config = dict(
    train_examples=147500,
    crop_scale_min=0.2,
    horizontal_flip=True,
    fused_qkv=True,
    bias='qkv',
    qk_norm=False,
    inner_norm=False,
    layers=8,
    pooling='mean',
    projector_hidden_layers=1,
    optimizer='adamw',
    batch_size=256,
    epochs=13.9,
    lr_schedule='cosine',
    final_lr_fraction=0.01,
)
Rows from block 4 of a small self-supervised image encoder, named by matrix and row number. Rows with one number belong to one neuron. Each number is 128 + 24 x the weight over its row's rms, rounded and kept within 0 to 255. All counts start at 0. Numbers have three digits each.
After each neuron's rows are labels from the 100 images, of 14848, where the neuron reaches its highest value: "responds to" is what is common among them. Only what is clearly more common there than usual is listed. The data: histories of elementary cellular automata, time running down. In brackets: how many of the 100, against the usual share in percent.
# fc1: MLP up (model.blocks.4.mlp.fc1.weight, 768x384), inputs 256-383
# fc2: MLP down (model.blocks.4.mlp.fc2.weight, 384x768, transposed), outputs 256-383

fc1.552:126133131106138124093178110102092155116120124157088124140132140128147134170168093121188119107151131115152194138115126133117128112146106155170125129119164133106166142105151137165135115105117116073140112099112119091095136096102077116129098129124121126178120120113150139152119065106140086130129125125129143117148144131116129176152153068180135131159138128148142125175118119123112096101116
fc2.552:115139147093147126128081118115165123103131147099142129161135091156111137083112110108150127115106115140127130124135138152154106112094092154153115149138128120113141128108124179138161144125132115117145135115115127125152127124124122113155183125075138195105098132148134103111188096148141133144143100081162178130117108131160134137128121180133161124112152145121137136127118161159111137130108
responds to: 110 turns on (100 vs 50.4); 011 turns on (100 vs 51.2); 111 turns on (97 vs 50); large cells (66 vs 39.9)

fc1.0:162108150102120133083109106163137144177125122129105123134109141122114087112147146123147183107174161142110142134153145139165097125162126052116127142146152124129094108128108123107113166105132104164095140152127137147149175142161120088127116107115137128122143103150131131074134111114122152110149118145116140146099113116092137136106165132150104168120122163114063113111096146148146092150129
fc2.0:168137138094149167140155129095129150188134104118139143072143137142139145119095089165146155061167155143118120152132121144134138103103112072139155150105135125092172153159105152141138137098086110174097154130124094166158129129122105114132133080121122140115135148114129126084157108122169122112161157150138132144128113133101146121111166141114151177152082098114126085116134108129140117144133
responds to: 100 turns on (79 vs 50.1)

fc1.29:206113150089126161122115143125097115146180108161108131151141111136115128142118127143091125109106164137174161161111094155160170110110155084139110088128129130130127140100136124123147079103113147155150171120144116133118144107114087089121132154143111122139105119141123115143164126123093122131126101128145137127120132133094158141142123144128090138157104139144140133132152098075126120137162
fc2.29:060112137111120127144120150151204126136096153101136127146114107119138154109128164140131090143146139134108120141121161115089099113118133137090147162130144092138146139139116130114118145164168112127122120080172130132129107151145176165128199138120139148098112163106139083090134105160146173157088116109147116118138148142145124182128170136174144082117143106148130153113126152126121110149125
responds to: 110 turns on (84 vs 50.4)

fc1.245:135112152132154109138121149129143134109135152063110124159097127166088146150099101124126134126150147168113155153118174186124118145123192083118155139141101134138149119157089108130167147129122123138126140092156141120147154164155123117115077115111174130138128126166114101107117088119094126134080132128111128115126089095112110109120150129141091130150121096103115149157111128150170101158139
fc2.245:130166113137113114154144118170145119086157116122102112144128129134163159171138165141136118170126116140136126119164139125089166156131132144100156130143110110144111114170097154123181154139174156138142128108114154130101133133162139143090168118100096168124121146155141081094168128131127135153105126158151120157096109166130157112159134107106104156134109186125170130095117148120122156095141
responds to: large cells (100 vs 39.9); 101 turns on (100 vs 49.3)

fc1.14:129100111107108140115175112129113134157112114113122168179126128138129090119101124159087123111199102125163126109129130158131132130153146130127146117114135089154143142116126105082091098106130168133112113121140129148186119106130106089115109151149154147155152123133118132127142156135138128121162082114140121163107172166109125121106154149142090105152137164120138179144136135102152105113131
fc2.14:103147106114155127152181141131115123116156149135103122128130165091154151159145142068124105127157145118118146139149121112088111110114141126091153102134139154155096118135149086097112134118140146118112131151163137120129088118115124138113123131111068108133121131143154105134157102123160161137159168148108140150158105153125117086105119126095118154142122111129103079137154112100069117129132
responds to: 101 turns on (75 vs 49.3)

fc1.551:145150095128136133113125119113088135134111092137068129148097110104133126145119134091141088129132157151131184138132109163159146166132150102127126126135130138091109150141148122141160105113138140125074133126095121105065178106140066130107151116148122113166125074111115093124133128104127111103117096138148167135088134131151106120150070118107082121099092158099094125150129111097110155094117
fc2.551:096082168154137103170155093107160116127154124140161131137160121123138123131130157134109125117133112131087120128132163106123098128137136149138111167137130116148119115095107135099088127127124126135148150114090162112143106133117126147107142115093145139101159190111128124123150102119140116135075123093119110139133109096111112100137123051124148118123147134151159127116152170151142131142138
responds to: 110 turns on (91 vs 50.4); 111 turns on (87 vs 50); 011 turns on (80 vs 51.2)

fc1.261:154087132126092138119119164137086117102124113130087115099125147072163125097165126134098156088097157106130129072104138123123113137135118147157148104081160085107125115131122089143155124090165117105114127137114154143103137162080118117151117138106125090140110120164140172176164134113160125151161153105115170090117127107128127116120102107156101087090113133140110131146079117104109099121138
fc2.261:142151157086155133136120122155127153103111139134161122136127112157118138093104091111127108156142089118138105141148112125142141149094097128140129124168125126084101123127125130090120152089151141113143131146111103146157105130148107133129141129158126147123118107147092126100139112135160114184081088121126193113145125150152115146098154138134097109109134127076127165141172119134132141158153
responds to: 010 turns on (88 vs 50.3); large cells (71 vs 39.9)

fc1.39:126103107161113091154119148156139181120158092078114191137161136131170137124157159145114124126113124143124107136125104109125116130128128126149103123111098078127119143125153131099123168134130073146136115116104142136134118123122095161131143097129153122106149171119170154126123071116139135151141152104110108136154184161108131162130145124154128132115151139119158150120112141144127088107110
fc2.39:122114174149147114182127114086118100103153104111113134153145144150187104176134066133180107135122102101087096115139163094135148141123119147139095170134148130138139151145187138139140129130135112156185125125108148143123127131136140151083142094117133104144111104136164101156123141126161119115087088086152094131118132138191113132129071114153116162102115108114089165155137143116146161180121
responds to: 000 turns on (100 vs 50.1); 100 turns on (94 vs 50.1); large cells (81 vs 39.9)

fc1.381:161128132131116116137130119145118124110196155122175129131104135092114140123142125122072126156130130125155112136121123157122113114168118118130135137148081144131167131115109091107138119107127123130130141163146104080097165112104132128075159129118105132135142124126145139091143111091081107079119116100142102123175144109096127153090125148129121151138113071090137129176108130135123169114114
fc2.381:082143145117139103123146116075114114149094097133160140164152115179134119112164138137167152136124127114121138137149104113115107127140115117121111117139151152152135088156140151140116158154145146126085126140113100151126094121188146110144155160147159151158133131166125117146162129130130154152150132129132138143147117153131132095147119119110101182169157137144080141137129115100092126155129
responds to: large cells (99 vs 39.9); 111 turns on (90 vs 50)

fc1.661:166110129172178155104127089159099136122158145102139160111111100124121165136105164115103155150126152135134137107149144119095132105110134144156146119101099137138111084146098140087126093139119109109130148131159126141114124148120168096101109123137145118086152170171151094115151081119105132133074129087132118144149136107111130112112130143119125134116186163136123123138112142112128093096138
fc2.661:098114111108118108136091132118159139148154095071087089103110120133167159107112120140107074139158144131101121138133109124117148106096095138113123164094140140112123144119136093134138095063131144126169096144108094110163155113128129104100114085162098103133155158128133088091107131091124165111146128110101104151124109121151168101117122113154104149090090133114093121124156125180100175102110
responds to: 101 turns on (97 vs 49.3); 001 turns on (82 vs 49.9)

fc1.345:113098121118143125136133142089113193123115141125112160135126194164155155147120126142138119134149103148115130118142147134100163133125109155145105114147118109105128166083126154136153138130115086136134137157122144106117142124125117156108148127111137173156161147129125128135134118127117108108088119121167114096125160140156118148136147105137099073124105101152134139163161141140131168134121
fc2.345:149162135171111183088102107142124070117138127108154103150102081099083096119124129123141171119126150156158122113127104102134088126136175108112104135097124188143132100145137112086129108129133150132122115113128132118112129128106127065154135159112144100086101101098157140128136149116114118123161154154099169173087098098120115069125124163106103144126156171092121140097112080123151110087145
responds to: 000 turns on (92 vs 50.1); 111 turns on (86 vs 50); large cells (72 vs 39.9)

fc1.451:154129178118071106121126126120114119116139131126143160100131135167138169186115144098113151189101123142154149165145135121117137113172140105154133121184143135148111133119130133141133086167132128146080133122139101141145147119193127166158108115166119116125161141139161117134080123156076152087101111136112156150114098142141105155153139114135069136139154105117158142174118175121105135158106
fc2.451:123173148124169151150127127112133146135145090136177137070172141149120113141114114159119105120093121184180135163140142114122127127163131113169140128132079126140168158140129114142112084174125105113108128095158105185112143040112165130151120121109101139109136172142166106096122093127107140120148135123112135141106122162115167127114128133122155134139110143127155117143142137154128168101137
responds to: 010 turns on (97 vs 50.3)

fc1.433:113135126121093119132116125128118090129130121134081153123128114145114132154142087113095124107169184139158145133158151171114090127119146094133136118119105115109113102129134083124193129133159156131120125117118137118134132103096118117136130132129186146088123142123163122110120099146101189111153154136116172088089146108087135135118106132173125073132135126131153129134087150139097073129126
fc2.433:146096107153115099140122172171125153125129133151160120151140114104089109081115141113105108152116097111112101079124105122116112146105141135092090134142143138147145127126134117109126167078139169093122147093137123139107090118129183106134090142104117117137125125123106167129161135129122148094143146160127155143133144144130107183123117152157131162175141119128178162166136092116116117150137
responds to: 101 turns on (96 vs 49.3); 001 turns on (95 vs 49.9); 100 turns on (92 vs 50.1); 011 turns on (80 vs 51.2)

fc1.382:117137117088081130073140137113094118120111166157144100115135111122128116110152126140134157149122182149147134150115133151124111107123140097099154145153154107133094114060138169139135103139122119092158115138123088134089185170154130166146131108160127105150146114130139126125155100119073121089115107130126160106136128117097123156167137155116098119141120137107082118110101106130144114103128
fc2.382:126133153106073078121095098129070098107114114119119134115110128132104106136121126142142158161122111154146120129137120164087193115163069133120136193151132168138100092128112088104115092126157134142144113127124144128113138117129144111108063084136083113133107082085123094164103162109094113137083135108145139146123109110148079149119160134152106106155109167138092147137130100149172150120105
responds to: 011 turns on (97 vs 51.2); 110 turns on (92 vs 50.4); 111 turns on (90 vs 50)

fc1.664:135109102098091131123147157153132175098124140093097073151103124142107115139084154145163134129164156150116133173128134166139088134104144121113134144122090134105141096133159138132131166126124116139143142110155140118093144160134119145119130131109131103157101122113129158137125083156110074107090119131137125086114107082111127158112129090150099109122149108092166165120132113150171039147110
fc2.664:140143164200103141110123145165137105121109150104102133135150118127122131128114140115110098102131153169113168142155094112130143109169172105109162166144131130143131116202128109129124127136173129152133164109108125111130120175157111101136157155109102118131068131091137124153161141097107118118131143141137127135118092152150144113115141115091135148130109175130142105123150135128111133084149
responds to: large cells (100 vs 39.9); 101 turns on (100 vs 49.3); 111 turns on (85 vs 50); 011 turns on (84 vs 51.2)

fc1.125:156137122177137127097135130091114144118141155126101130095104142106108116111160136171120127135127152146160122128198142133110132072099139113169119145103103139161107118173146111141129124104153142143116068140117143122135135127132119171115116144115151115147119084119121153151119122098106150134128141136175125128162113119145134135121140123098140100113131138117143102124137164093144092112125
fc2.125:100152149083147105127129147123163164131154138115140124132120144104149127113078167152095160125063080092111104109151109094145155117112135150145121126149129097118180133113111144106104106133111138132123144094157128100139098109118138148155128111168135147126104166128126117131156153125142161164134099124125140117091159134150161146111141145133178107109149125180151149107119131147093134149152
responds to: 011 turns on (95 vs 51.2); 111 turns on (88 vs 50); 110 turns on (88 vs 50.4)

fc1.12:116128108136137109150110141108139134125138109122056142148130129119167119173115109108133140116127117126131157108094095190082136164141152099135168087152116134109156142175107144141177114105141155119123142109089118127103174121139078112100090155131093107186110142110129096125146143118137156124127141149114146095111128137143128131150080150143152112119103127120140117149084149139148137163189
fc2.12:156106071108105134102124122153140117125145113142092120122125104096113143117162159120127116117106135120155160094175097118132160147166125131143130144118128132126135092113133185156141140144163167084086124131094110147099178177133100182138203108147125106156136112137147168110149139148122081124114129124163157138076125127143134138132077108095067167178102097135147144139141135095139091124090
responds to: 101 turns on (99 vs 49.3); 001 turns on (81 vs 49.9)

fc1.86:117129132107135127103122091144145128125130095122122133123128151162124159142120120151088107110123113144105145163140095134145119096128141120135141125137081143135066135107114106141138110141118100121123131117105121133153154121158096132098185145136089124125095146153124098138106124132058103121145113087148109118118098136110144171115191104105063107129131150095117150107177149087144147109117
fc2.86:105141177088088106126151097098127161089158133146119135102135136095143144149141133136161176125101136139132112141131139110115145114139118169120119117170137066140127107121086130151151155146107079132107092147148114125120135109148143094122144132149143134107155138105160124092123119136130144168113140109194121092118178137123124176135148153134129121100126150127162149122116150133149120161172
responds to: 110 turns on (91 vs 50.4); 011 turns on (84 vs 51.2); 111 turns on (82 vs 50); large cells (75 vs 39.9)

fc1.148:138092139122154093104102154148136138080134120115157147134179155148105112133129139077129106090146105109143118128093132108172065153112123150165075148119110149101095105113137145129119112132115112160114078137112106120135111078182130116141132112106114128113170163140119129104107104151112117143123109129055141159143113146104137136159133157145070151135124142122122169127118138144122143142159
fc2.148:102136107157111142148112100102099114162137115130132097126144122084161138135166152132153147130103205142141174136124123154094171109129122111125122131170173112155152115100122118102095127133134131133098139140135127148137160135151124138076110176123165146135115131126132114142143114140124126111175156155166129120143124121149110085126106118115136116130082121137150095126098148099156119149091
responds to: rule: rule 54 (26 vs 0.4)

fc1.389:126113122111090142109166150086093185123135158164116169130087149115124109159115105090138135114150159140161176149151176159142128162153152130148161091104142134131098136121143141161140150153136141105102122118147151147159173162117105093078109140123157142148160086134095110086109101135102192132126128100142118060131143128145130119134104119156131060135098129156116150128113178109111093103100
fc2.389:133148091096125132111134140110089146133138102158126121119168117126161168141179128110131119135094157141126138143112119151091116113101084142121132092134164116077144159157160179115151191140117139136097111103135090152088121158137144084118122156118101144127157177066112135107138135122152167136114132153164098108094118120171165145123152202154117149112119109130138120103121135103140129162111
responds to: 111 turns on (80 vs 50)

fc1.131:119153113108113110146100159130118151088123132118083146132117117129114143134125161113124158145078143126145157161159147155097140143135151140135117104127181147092132083122130144160149115115187134118047133152132160152075150150130134128085172129089118144147131107164136117166113134126089154130069125062110134123138128143120119114141085137121085124126091137134117147101133152106147104156145
fc2.131:133114091126138142105100123118122121146121077109105107160128106096114092153079128118100169153099147086142132094115134135122158163118102152141136140145133112167109070088087097114145115080108110140155165192146113083098135133125111117115122180144106113142165098155095144090151137100157129134120124165124105140135153166141101126096110120112145123093139143136131132183141131111152134137143
responds to: 001 turns on (84 vs 49.9); 101 turns on (77 vs 49.3); 000 turns on (76 vs 50.1)

fc1.259:154145156117137138137138165117139124165125155151127158147119129130115102159112093146103166117168123116092093157147130127143140150123160116165107102171158149113126144162141143114172145129113114184102144144129131129159129104168091100106095097159120112106150117186116122129132131134149174096104096129127100113117136117122112164106127151114131168122134152162140108114076135106154131117114
fc2.259:114158122171134096179159113123104148164067120102133092154155090121145118102123084148121142101117115121126150134121111071183108096143133125142161110130119123157144161152128096109131129140133126145165159140116159141138116141149112159162099155157119146116122114092123109189125167133140156117136122129118172152146124167150113118082126158134148118136100126143084116144170140107075131150162
responds to: 100 turns on (86 vs 50.1); 001 turns on (75 vs 49.9)

fc1.34:156143147120147101109125102131155123119107122124134154159100151142108150139140132136159122159119116105079124134110122130109166103146114121123098131157161121161077159127104107145087109153183135109119123160095127121111121110138083146163145141123071134107139086166084100105109134131066159107104080141082144130121133177112158151108091157134155155148128101152152129139154124128122133106091
fc2.34:108146115131131150170128149132161107133136074119128151165150160172138171151137144129126105152083085105093117134083138120131161136120107105166130103114137121157160128113105155108077126104116162133170146121137105120108100120132115121146133100127103136121166103157088113090116128144189130100074109145088149107116116118118131156125156120156154129180125107130164123171148124089148131116118
responds to: dense start (61 vs 28.9)

fc1.147:109068150171163112119128105162159151120134115105095103119062144192138124140076088162120174115094141166153145121160107140151104111148109127121168132151105147154080131141110142146145099113139115106055118127132111160090146128139120132147147129123141117117127118182113170124141084144094113128125057090159070153173174130103131099175108198169103148125121136142108094126126118087172114120096
fc2.147:139104141129134136100136157165144097097108177170135116142092103167129122106133158136098124158120098136150144154095120165155128090170122122133100075136114134088078134151102149177120087149120146106143134132114090121098138169126124113142143144086110128132152107160126152141106112162136188126150112172111143125135140132124189137122105156149092119168120128153126132144110079130159132125117
responds to: 011 turns on (93 vs 51.2); 110 turns on (89 vs 50.4); 111 turns on (85 vs 50)

fc1.704:131078169116131127129169142075140164143140097117138145115099125148127121153150105134152110081138160141159134138130178140103131157116145129113094108138156146119140091156151087105125141083118075166109171162155143154143133139167149113132066158110182129155144155138126155145099140161129117113132149116173155097174111152113132151126146107170160147104104091140103136160075114136213115149127
fc2.704:120159148130194094131105156164124131107119145066123087126077165083137102127086135149102135145082124127120143104155111135121096066099154140134146134098102133198127112136130170086158104131120140097135122103158116110107076130073129104120118132111085147132122143137161132158164067142133138159102186163149122114179177083069144148119139138150155100129115137115135152093176114091110085106138
responds to: 100 turns on (79 vs 50.1)

fc1.710:113111149109097121087114082111129141105152131128135138096116131129160151096159126139152141123093106138167135105130154111104151161124134152172199111116126129110105113143104130108162124112140120133144097130133116146156121111142123138130128120139137116113135129118132131120113128154157153134110096126117134143131143098068139104129144134122132115096112106125141136117140174117151127116141
fc2.710:124148119100149172142133096126107106165143143090136127114103130110105147120115151120114082125129092165129148141136113158139114101125147130112113085143115155133159140120148122138119121127142135132118155145155160122034156144112096139157150102151119124145117113140142116140120128145137131123145139142112125125151127161167108139170104109097140120157145131161111127140158127100116161132072
responds to: 110 turns on (88 vs 50.4); 011 turns on (85 vs 51.2); 101 turns on (83 vs 49.3); 000 turns on (82 vs 50.1)

fc1.594:163101156096144090146115135149105112074163123119141152146157108144102112091094112145147130181109134109135129094081117115131107110111139150108104142185124112120115075119130129123115108087110109134084135137110123103137115110098102128122120105113093097133112082145100133153120128090083107137102098107059101097095118135100149128142151125157122133142151126131155143134194127113143129116131
fc2.594:102125137126109127114129097129101139169113144137116155115102107132118154145161155132126146099139133113111154127119109153117119117100111122140124129109170061151176131146136131151132153171132139117151108143153126149140111162122182148146092158133166125125129155109123160134142103131154186107125161167133155091139160153117142125069106132127134133102174113134126093105103111108124077148103
responds to: 001 turns on (87 vs 49.9); 100 turns on (86 vs 50.1)

fc1.386:161143102133122122109104094133107129119096094115070125119127140109127136147175119080152119092116120135135201155138094127112146145127149143118154149108142149091125151129142100148167095106148166133083145103118123079090179093146093155113126132149113093168112064146126152138118123112098094089121138121131131107094135148159098144145116146105094133097102107171122099135122133118071106065106
fc2.386:114095177180141132155126102149150133128129122112143127149146100110108152127126139159117129117127128130056079115101164129086087129114146128091089152106124102161112109070109128108105146122138107131142150149120149155150110139082138103126124126128175120123160154109119133099118080132138140137107151100117117139154098115112103128107142087154169130125148139122133152136125140160107139169141
responds to: 110 turns on (82 vs 50.4); 010 turns on (78 vs 50.3)

fc1.353:164086157113159097137164140134135117086145137122126144142137147144077108121124124151143121162126126152130145102110158153123121116118144129161126126138098108127115107127114109143148127103117103141120138158080116121124146092151133156041116161105132155127160125151125130102108135132121127104059111115155114144116092136115111157129145117157116095102129115109139163142170146127131102128126
fc2.353:108121130111157123174132130118169105113130159130114144134143127148101128131110148150156099174137115134140095130149164163107109127132147123087130119152121154120112130131088109117133092133100113132115136101128155080113144114191159151097141101125107129158145145152130100095111140140142140119117081121147076180136091140136097118193140103121093105143142157140116116117124122167153176122110
responds to: large cells (99 vs 39.9); 100 turns on (87 vs 50.1)

fc1.229:123073122169133145165098158158143109107165144083119152148155148119101131122090145117114142127165147126078141100112119124127062117135137126123118156149090161128128121163144174129126127112130118150111110102124123127114142149125090114104151109114102116131142152142077154078105091132138064143141102120133074124103160125112126147118136114160115101094127130083107149112143099152096141108142
fc2.229:128129148135195140150134099152139104117133129088150114157121137112127131112126148145127138167155092189141093096141124138114126128147139121113149195113147124153133137120143115106120104141171113162118137120131134148133132104160118134136120111155103136138128172097162069132177145110118118152135154144130138170155125171096125108139136118154143149084126165122106120135117137135121195097119
responds to: 111 turns on (90 vs 50); 000 turns on (84 vs 50.1)

fc1.713:131115149117144136100135113133120154130108109124136164111110117196114099113130128106148128088139160150140106162159139098145103103123143108111146146139128180122107087153128149095157130130121135165162149098111069155153163169171114110107094110142146087119101096115133098134075122164100147159133154138128181129100115112068151106139131130141120161151093125079135119118096167134188126137139
fc2.713:121122098100130083146136160090148108137146158120138147164123161128129150108174124142146114141125125092124102158150137115121115117111157165160099118113122148124134136077114152104163132089092149141106136108145155120116134118107123134136161115124125121149132099143142130087115122124140159137130142095132122109139132136098129174135095144139142151132137104139108147148128083146098145139107
responds to: 100 turns on (95 vs 50.1); 001 turns on (88 vs 49.9); 011 turns on (77 vs 51.2); rule: rule 126 (26 vs 0.3)

fc1.550:167148109183163110158150141167174151195119121175102123125095125131166107138106137157104104108147149122093168173134127115197111145149164097129151169059096105121133158138135097164192134140154123106130119140134142145116141139128128120083101132147157069145133166139116129137118130165137151115134128079068124078143142106132101174123117126141148137153060092162113091146112141145090127138120
fc2.550:124148149091093163096090149171069124102168102132156116157163140123088127151084140153156138157099111133143122150110118165103136156144086142097132108169154103142131107096168128100090104174129114113149087121089132112138137086143124127161128096113121155146084105136119115133158138131113134147139129098141146116090107167101108098107144132150112101114127164075164113125124118114117121094128
responds to: 110 turns on (83 vs 50.4)

fc1.431:141121130146138109120141133128125149120166133100123084136140112152102124132124140144123109117134174128117127131126150127136118093082122093116097156077175137139129100154098074126136130106102137153121127116131121124082108129115102139080148115134084105104174102138115150116112113076103166103137156116119115103123117121086131153106157140126119148180093066099123117149125060154148114106155
fc2.431:102138133118141166106117120118091120134134101126131128140120157110139127099170126134125161114100127125165117131154142136152117120149094104163127118158077112132103119122163153133090139146106144088144157137085098121130111135184149106142160152108145147118114123167151102166168126149120117198125099141147166133147143139163137082130113131112149114118140125120171139055152126070114119110128
responds to: 111 turns on (77 vs 50)

fc1.364:137149128118079136113151100148121117136135161138097120125131110182104077133097128058129129117154142118120118195167132154135143133120177082122138129162118145135100078174105082143131153111153147189135127108133120135123146154170115089077128099143166135137097111127153145115115097157130143105096110126144148131143104107107086124127143159130100159140108063117128086130113164137120104135164
fc2.364:116127113095160111123109174099102097152159154115140141107142158086108179103156126175129103143105129116136136092095150109128121104123099167117093139118135134103119153048112132141132114153124145090129101140108121104116109115131127138158132086120106102152124120154120106129117152099115101164150148098113107095115099126107082143170121122154104101103141163137117171153134101164139125088084
responds to: 101 turns on (75 vs 49.3); large cells (72 vs 39.9)

fc1.553:134102161117112116142154158116108132130125091113140125140142123147090128148103107149121114152166104106119131179155131099146151132148173115174121105136147083144158131148172106115097088130123129134111166176105135126116131104139119090146125115124109119163082104137134128165108120120104140124096097121109120111130107135134065112131142109122091132102118184125117103189093132115133133116151
fc2.553:095131127162129132149086143109105086121149134125106140104135074087132082128086150137107142117161093102146163133135118092177099115184147090144125170139108142169066131132148108124085083132142099081109111131135178118171156098164082161125144131131107129130089126105160161137106104106145128143146132103097151129108152087082157100143157103123115113126106092111126124152135138138106127118162
responds to: rule: rule 88 (26 vs 0.5)

fc1.700:089124111129127149131149126106133101144126161110112155137122137165147115150138145141133123160159106117143113175093133105117176134178121070169094090159138104143104144163118134158105123135160132101098148145150140147143147151123084121147105149134125142108166114180125084096130083138158153095134099177134092131152129117134143161141134125098099129115168109177133109162158189060092145087107
fc2.700:149179137188140132144156116061128113127102044120141105145140105158152117114160104111165104125126112145121122088142164077110137122103103165094150161132156136130172125133158155098087159126145169147157115154090136132117123144139150150127138161121136114135151119099109148155096132139126105105139111117098143150141125140165143087104122112156147160146099106146129105120146121123118144119103
responds to: dense start (71 vs 28.9)

fc1.254:134108143121127140133105150133106139117163118122133138135127134150136151100063114147128089117073136144119136142114162098112090154115131102133100109163070144107086119154073159148114165141145142171141114150136119128093094129108131113071114117135112133131161156126121085138127133093086125135122118109115092114142152145151135140142103102134126110169112123105133114135124148129104151070117
fc2.254:143134125149130135138121134114080154131112105127123097109096119052140146128151083132136172100127184154125131114143122154153135115152112090113178146122121103148168142152169119114134128134134129122114167098159151123111165150124117114157138112128142112119132074142096124144148066107160123151104148136137120126084110091125112090120126103153136129110109166141107131136101110111164103149135
responds to: 100 turns on (82 vs 50.1)

fc1.32:149116135112100133120093099145061143083133123158115110118132109123135091138151119100121141112110146116146153119146103153137092132174158157126151119134146175088135131136143108116133127113131144121105102115116118122119178095149125118077077149108131145135128108085182161155108114146101150172134115145079162071079101103084142120109096142171142101101140143118151141141093135117092095128161
fc2.32:157134131093132106146104180153139141157166119174114130164151118138077127086139154115108106123108099086143117136107102144104132110129108138137137123144166089093158144108096125117151149097186147078124156116135137108148106156123112170145127173125128093114097136136121161077124146195140092152104155135131160128113152088115158161144106138156104125141118087144182113140164119109104096112115
responds to: 101 turns on (100 vs 49.3); 001 turns on (99 vs 49.9); 100 turns on (99 vs 50.1); rule: rule 62 (31 vs 0.4)

fc1.385:154151092080072138131148157119083136119150134117091159153099114126139119165151129121122134122148141134146147131135102145131130175146133121105193108128133126117165133166115138131137072098131164133090159104113131115110158132155097082095130175093129132130109044101136101099112146151133148135111111162139134118078158145095171102149094169104120107126109145137119126117107138167129099085194
fc2.385:159129072111120131092182117111141148136130092144097118148147143140113125149165115116134122113144133109150160111168100132149107163149110090134139135123158128107139146090136128130110133113159150109106127149093106106111150161157094193121197155152145066175092081143128164110141147175147049157129169164138154121091138126145138110132085139092115160149103117130131111138126158114102137129104
responds to: 101 turns on (87 vs 49.3)

fc1.129:103116123113168140129153154146169152163128110123101117165153182142116169166126147143122117134104171109166120111101149191104101144104117120153128080122123095121144156072122139143173106172111066112106111189075111102095102157136148097113115148121085166140161128133106079078117136135144134137129104118141103145121126149111126123138126137127073138111149199124113138145126137105160152092053
fc2.129:135129169164171123111114093132105108129126143137134124163118112144132118097135061165106181124125060130070112137133115124118141110131129159112115099140156155180143125087151122148135112125138104073159140160100138140094152091086099138125092102155130115130104105145115162110087158101123141110120114130124110103122122156132135157130097138154149149125141137136086154162111128144174125170136
responds to: 000 turns on (100 vs 50.1); large cells (84 vs 39.9)

fc1.502:144131137150114081111148121146135135125147114108115129132117170104116132148148115140103132136140156134166116104126192101129085139158149151204100101151152098163144113088131123139117110161179115110129132183141173122101136121138108112112114174089095118135157145151127110142155118132097128120136104099094125129146077155145138106140069126111158118106139137170113115156134153080110128057106
fc2.502:122119120067105133109133163137129157155083124136140130100126135113137152107146130128103126103157133119110114111117162126144107174139145163130143129054134118128149166077153164151102094155162132112150089126108166154166103132136136171154140099138100175111163140155113142109142141121195144117132132129101132138156104088143160105114103131122131133098143130126121171093153176173131120138123
responds to: 000 turns on (99 vs 50.1)